{"model": "audio captioner", "dataset": "drum patterns on synthesised drum kits", "train_examples": 26041, "input": "waveform_16khz", "tokenizer": "char", "vocab_size": 41, "encoder_arch": "quartznet", "encoder_norm": "batchnorm", "encoder_activation": "relu", "encoder_depths": [2, 4, 2], "encoder_kernel_size": 25, "encoder_wave_channels": 128, "encoder_wave_strides": [5, 2, 2, 2, 2, 2], "encoder_widths": [128, 128, 128], "fusion": "cross_attention", "label_smoothing": 0.1, "decoder_width": 256, "decoder_layers": 6, "decoder_norm": "layernorm", "decoder_norm_position": "pre", "decoder_activation": "squared_relu", "decoder_mlp_ratio": 3, "decoder_head_dim": 32, "decoder_fused_qkv": false, "decoder_bias": "none", "decoder_qk_norm": false, "decoder_parallel_block": true, "decoder_inner_norm": false, "decoder_drop_path": 0.15, "decoder_positions": "learned", "decoder_cross_attention_every": 1, "decoder_tie_embeddings": true, "init": "trunc_normal_002", "residual_init": "scaled_by_depth", "optimizer": "normuon", "muon_scale": "spectral", "lr": 0.015, "momentum": 0.95, "nesterov": false, "orthogonalizer": "polar_express", "adamw_lr_other_params": 0.0013, "grad_clip": 1.0, "steps": 13200, "batch_size": 128, "epochs": 64.9, "lr_schedule": "cosine", "final_lr_fraction": 0, "warmup_steps": 260, "weight_decay": 0.01, "adamw_weight_decay_other_params": 0}
Rows from block 3 of the text decoder, named by matrix and row number. Rows with one number belong to one neuron. Each number is 500 + 25 x the weight over its row's rms, rounded and kept within 0 to 999. All counts start at 0. Numbers have three digits each.
# fc1: MLP up (decoder.blocks.3.mlp.fc1.weight, 768x256), inputs 0-85
# fc2: MLP down (decoder.blocks.3.mlp.fc2.weight, 256x768, transposed), outputs 0-85
fc1.574:526501474503514540478501482538541503507520485549483476490506487515465477501548495440472514489494500474490488499491451507489484494554476492480490478492552479449518497513472510470519503532545507508485481490517510505478492514606476515530498498488490511492510431
fc1.575:477487513463440484529548516519492469501536484526523533474510474511469498465541499544479489467470516491491533499535471505485549511504465499509465510469484423511535495547522526499485468523479462505530472466478470505526477533464449506479515496532484511500494494
fc1.576:554512470495508493512473504483470502522567480510433472496423486503459509493481501523519496476494522467484522525504507502514525507473533501506544533500509548564518453533503545518532572467482526489520518506506525495460472481490471519546489475546468516498501512
fc1.577:537460495544489486521470511458468483506485527498536486463514539484507497474493538479516531504533521487531487497510498560471524505520464522511515497538513491439527498467451506514505506510518489485496443526501518514495468520540509487525485510527514507477522512
fc1.578:536491505470490520452494498476503489509462474511460508472485496477481490505528496551552514507495490522499479511477496517485494501462503473479521539492512472495530543510523574528495529523505553501502533528483496538520495457497521507485522471509473508471502513
fc1.579:509473452501525493498487471520469545492520477509497516482513484499477513509507508489473492509494501476463471514502513479494497503462461558467524472518515506494487515463514468492465490506451497466474488543563473524515475503437502497494475518554553556504537467
fc1.580:511510509427474471516475494501471528482493488537533478514483467520458506499470482496536508482491509532459497482530487511502504543501504523480546478487476523530524521496485463496500486534494541492493562530500511504498488515466515487456530523513469482488447511
fc1.581:505488489529518479508495488536493449510482492494536487487504475495521504512495471491539484480513477454490501455502510488462503479505510532567485480460517496508504503520525494497512476495477498512471495492463481516479483503479512488532518524485443482493542416
fc1.582:470535483487493522447504460535483504491528526494502483465533484543506563492454524505491490487536467552474517503466488487462457510482518519496519485482506484508546545510497508496508482462466503495514553498533474512451488472532512472534507533477481520498523528
fc1.583:519491506434505558478545474519527484512503449464489500504502520496452502520482521490479478542508539508527500471503470516526481472505472505528532512539483512479471518514500498548435486501502517479454495481498512490544509521476507483479531513505512498479529464
fc1.584:444517451522516523507512523490490464511498517484556506496534494502482523528498529505494490544460506494496500482496511527496507475516475469476502474508487547506514502476501487478455548500433511468496529529509477470477495486537482476506490530554504509507467492
fc1.585:523507533529510475511480470526490499475476481485463538477525499487468467464491474517482502524521505516491533506490473494498473518487472517510476501462487508495476490470478476495504515508485579506462528468439525512470514535502514447518482509496509507498471539
fc1.586:495508459534524525544484482494491535539506498512483507507469490555458492480499482500497549487514442521500503528511502524477526527517540487502482493494507454497567514484562518474491493541519524532503506491511492499455538465503515575483461482527508487481543480
fc1.587:498495515493516504454489508539512527461515502505474454510491506495487521521480477511487515498520480506534491443516537494524480543453525529516520493535509479539466470472503504503522489497511494528495525493558469546453474487491512546494477518481491461533464473
fc1.588:476571494486477457522546502483581468470539460519488503480489525485461500504491488520514496481487478488467509493474502512534507506524529488527512491525509477532506467504504496543493518493544500493544514488501499510537506493513539492475490533516485442532492489
fc1.589:498530485523501504475509511480515452473495504489495498482507503506491497528493494516466501496517517477484504488497490479507494478522449515562451475491491549484514493535498519488514481546507517480497494545507492508500477508502490516514502544533464482526471517
fc1.590:462491519517484480485517471479507514453485518489466508503465545536481491528512534430495523485510498499504522546511514455512486493486477480489510476525520489495492538516490478506540469502510496499449452533466523542493490524494476504523483524461486504483486474
fc1.591:540511510498510503463488530540460492515488485524492478500464472515503508543518494543518510532495509477513506530508510506516513508485506469490519476453561550509490525501543501509489484470530531491489539473495515511472469491490512506527485483501479460504465528
fc1.592:486504498503511515481460505501520540540500506511499501507467484543510528493521514528492497513513517468548453550481504486487491550526439474519488499544532505521518500504491507527511499487496494506490516519469504470534492464477505478504497505501499517509501497
fc1.593:502463490455464512475487511486473524559489484505486498511504546490516470474512498460454502496496507492547521475514521539489514477520491447544516533516518531465496528427502452523502549451549519469457520514547517479506466460503462521480528478532484498495514501
fc1.594:465502553446532480533488485456516520530516506509500504488503512502453514497484462513494468508448486495530501478510488492512492495525497487472511514506534502495444474506472550532538499526476495434496492509500446461453493524524465492520503497487517508549512544
fc1.595:496501534520522489467485464486495520503537525498545502532558507492506500498470485483444510511539491458482515486569509496472500510486508472593519495510523501547517502487507559504495452530498454504488473550522473497451472500494524467486518514485480479499524482
fc1.596:506514458458507497516532505511496519474458473485492505494484516498509477540464501516484576501476519495506509508532504546483493493478504511527498493508533513503507475478495547499502495509474444530512469519504531482530510449515501468493499476505510469476484501
fc1.597:503504551490504521533497484514480533481485495466537493535530495477531432506521483534485523486516490528525460503461483470482521527453502522498438506512497488479503509504504455484477493502492473488513463470548505491569507488538535516501530497489519482523488501
fc1.598:506447499470478530520512488491468469502508513495490509507516484497442501546530514507471497544487483509487520493520498515526510509495501495494482515494500519454533506556529450503503528501515521501537520501508509483471523495511509502518495476511515521459528534
fc1.599:526547507486460507555509509540472498490516524504453511504521498533469492554531451529531501500490508509458473497515509527513539565492478517514491536493514516492508514483502517480472533516502461478547509524469467513494523532524485463499519504498484498497474463
fc1.600:508490511460523556498496519517529530477509482517528497467533522480518513529492485486447515510532499466519469510547457515556518501503536483473517504499492532488468428451442464555472523466509490518501508514528486512517501497463513504500504495492513507550498456
fc1.601:496509512485490483486491488489467515560504529512478525523536496505535498504497533504555489519469513436505492472470464508509491510506488498518499497532507482455498519511523498567519509518516495472482518506503553490517493494504514452501513515488518509524467485
fc1.602:540471478509470488498444541464514507505524512476480535537472516486472503504505489506509529500519518549458539537465512461528512509472487464509529514491488539451496481515480478507513499482512475484497510564467476535522524518523539493489528479483527532497477544
fc1.603:565499482455490488501507531490531467475489478504508499467503515514525469520543500522492533516500509475503489500446516496446486527496470520510499533511494489477455536544504492457445480505501488497508519487514563513533500506534529492453500512527476491560475518
fc1.604:487511477509497512544508511520542493459495516497473475526523474484457496461494502539441534475507497495517445519508517514497488538496492493480515502487519504499476511515508548492472481500529536462484436474522480498512499483524526463490513494504547497514506460
fc1.605:517458521509476485493489501491492510493488475530477466487491489509452500506520524479526525501493496469531507464513497505501543489469554508486485500524489478542495497461519508483487521569446531527496473505510522552515488492504536467508479489509493489491492505
fc1.606:541543479482507525498516517497458492497530543487498515459536536524516541489527500500493525470473502499529462499504474476487492516466545531517532451481480542480485474492490484506500522482500522495493482494489445503477482497503505513513478530517519500544494490
fc2.574:473522477502478493507528508493489485510515539515476488557472492542494485506529520503523496491460490502526519504544527508494530483490488511521588539463478462545525493510471525499513487509454438490489439502551486506507498506492509500508519518452511511502506529
fc2.575:595459513481514467493513498484462469496518548499505506479442454503505491488565465490457509480453524461500534499517501462480506497515504495534498499557517511505531520470487476534485471499478483513494493527520492522523507509503488482496461477508480540523531497
fc2.576:464519480464522521486532529497504483486453480506577497515493459478516479545509456539477441524483503492527505513504514483548482505486457514494491510507526469494422530497512472505491505508513471547530526520483515528455537510482549498466562435468581555459498485
fc2.577:485523504515504464504556490561529543483512474495468490518508503507505527508489545516530481524468528504494482491427469478535482502489483520522523523498504482533518516524516461455498465512528508464536526517427506474493497484496497523475489489509485482478472513
fc2.578:513512510486572536520483511537509523489574503512497502504494509488519480498494510493463504528471456496482493462473514516474474475492502492529511476531472524494479487486516523516479534476478491501476501475565510507473478482505523487513521516485520513469518463
fc2.579:515480525458504458498527475498467472459490524500495495433464493515501505512522482482510546502488488474520510499516520483522539541476501479493523479545482536486530528508473523508517496470545469485496510491447488521480522535512496461446455513520471521505488512
fc2.580:444486503538490508489516488492513521519488504453438524500525476491499523479472514501480531481510521494556457509520473514500490492513490454548493518481494497524512496551444476488498499483555513460495484524470515497509488477530506473487480459424549531526501516
fc2.581:475518523544473470491479456491534531501485518516549518466536505512503482524503504465494504493505517486499487557509545483513506476541513496515464479567462548535505507506520537523469557460483514437500517468524498507505494491517487489513487519466484473523492447
fc2.582:458509506509512495482503509498488494473509495493490533548509520480487474490446448546473509493498493488506500500497515497500540513560507504515467489530507520459529507487507484453483516465527515547533500520484486531477450506502496515489509438518546480503490481
fc2.583:467495503531482494463546497531511518494467500488499473519466468493480515503515512514511517489502484490479457511505486527496520480484517495548497451483469503481517526495529499484444494530502552446503518525463488467522502471521483503515495500521505494528520483
fc2.584:481453512488503472524515486493507521463486503528523503519482505495468524480527477522517506545516459484476487506528490479505522513502493494491490478528492525491502512464518499510537424512502496478464539488499498478440503502496518547501517493486516505435514496
fc2.585:491477493494504535491535554508534485530516538537471518474514479500514512518496457474554497497463507484552511484536511489508497467543513484519502418507496473468493468477479481520434542507493522529509525503500503458440505501512480474511476495483491503492515495
fc2.586:482512554497547500541496457444498509492502538484530534514522515500466502521521465472487498483497527490533488485500484486473530487520510499491467525487482486510468496536449439462498478484484497438461522552467496522500499510503509478510513504514524479475528474
fc2.587:492555490514475448466498506455475498529524535487512476484513462506499534488523531477522463517445501517461510499458462485509475533501485485539436513510517513499510500463483521515481522516496447502476498511492569471490491476504502502494527517544511532486536513
fc2.588:489435522531504520450502485498499479495466522502496459481515485524498479445540484443495558474476513490536471492514498471442541508497518471480463487516515494532476501521497497482478469507461506470480475500480485481470458500501494470503580479522533530475484498
fc2.589:514447522543496489507487506507455501495526491504502510515530514526511559548509496439524513520463481474514521504474452502521485491519506478477470507485522481557479483460476529487507478535502469497507449470559533522477507466473489468470522501527503500493462459
fc2.590:522519481478528486518483501481504487500485500502484483490537511489509517474485468505536501496512498517497537546494503493481504520473494493508450499485499483472495461457470503464470448492534524470547516525548495466481499479524507480512543449528490523504457530
fc2.591:505502526498489504524467527497537481435476507504488544484479505474524510545495533491542495462509495508525461479515509501486496525492496530509523503490504467507478495495518471462500489493465526480507518522536499545531512506450521508456519491519532540466476495
fc2.592:470485490537474493491531490500440522482505482530490512538520457482480484516478513502487551520513504509423503475519512475464485477489519494538463479525536489488495520513501509467486522430539518518536493508526496463484512473502516510522469447477500504506488514
fc2.593:543538499501520492548509441514487511501492482500517525522479492531518497513524465482489533550513521491502477554466461522445497488474500492510457492509483506511500511498524499485499467489502425450456474462514538460504500517486541520548507465475465492474486471
fc2.594:522498505507509499483519494510518474504499533481514548517488533469536454492523516499474481491417478513480478488506521503522487490522452490508461500482508455497511520473494454489514495488524532540482507524525486547556471504474480485488475451495507480499515477
fc2.595:496509489496505471524499506514505492480480543510503503476531519490495511516530505480525497492504489460527495537493535495496476462568541481482490489494466508478490496495469518539501498493454535506476535493512492559506467493537532522547513520487510485467505477
fc2.596:526492504539495554489512554511436526487479511538501484439539509479467503511536535503475432530517498444502472500519504475515522488543530438516514496520469510502494514526509469516465477452494550433508520495521491480494523546502473512503490508487473511493504474
fc2.597:445505486473509491483559526479499494460507493569530498521495516477540487507486478499526493509504469518490521518512548473496454431546459490508510486472483520491486468477510509492516551493493562511452578533474514513469515491495507485513532533492502482489508504
fc2.598:468498541496488526466526482494539507529459431499499463501538498497527466500494486493508457520517486490490442470519455496457527508518555470493487490484527513488509503552475502493516535493475476525533490506444508536507509520480517520475497507481502467447502496
fc2.599:505471512525555499516504495481494567493534508512577510489527518529525493505487504487475510466525537522507511479476568484473514522463452515468511474497479515483490480469497446519497481486526501550481529486498493497511498509515480484498481516512495496528491507
fc2.600:538525504518458505514488436487482475462522550527469489472521459520518531458480548540485515467508521430471524452520474442493475464507470504495521509493507494501510497496497543494511495488486519495471472492497549465581521537514537503506548537498510503509486532
fc2.601:457468503532516525503510532456523491494505474556484482457463486465470535431491480440466533492513461494527486507485538483507514528497534505487520508477455504520501541485501467493513514516504508510489487507492487514505472467501492521485510495543489503509535496
fc2.602:474506472456527477483528458499475508561456442528500472503527549502509462478481520517525505530505488514500443479495445494441475486478525453484502500538531499506505525509522464488487499537474484537500500466492523472534482526531475446518512537513502487493505508
fc2.603:532470534501491498456514458447524488498501519537502524530507474544542506463513504509480520494503497500491532515541522469473472492514451486519523539544486487538469545459507470532539508528509525534483538502482514527495466464497459496473502501475478486446488512
fc2.604:498536486524498489458522522478509512502524535479497529521505510503494506467490479539533501532520483471516504514490503475460509467499492441516537474540506489488504525519482488515547476493537513495526512511468514517486539451494468512508493473492511490516507520
fc2.605:507544524467503521502532479456422512473494518496499459543507488539563517525484456465483506482475509539511503490496452496513485482487507511522488464471537528543455496512524499477522533489513532511498552498507516507492503530494527522484490514513508563490557473
fc2.606:469470544507499496479502483535468469499522514486492477532503502519541462479486465495501504536507485539518504492489491514468490537476461464522486504557515458482513510510558501544506499532468488504492546503490525494509529489491489474479503508518492467485487505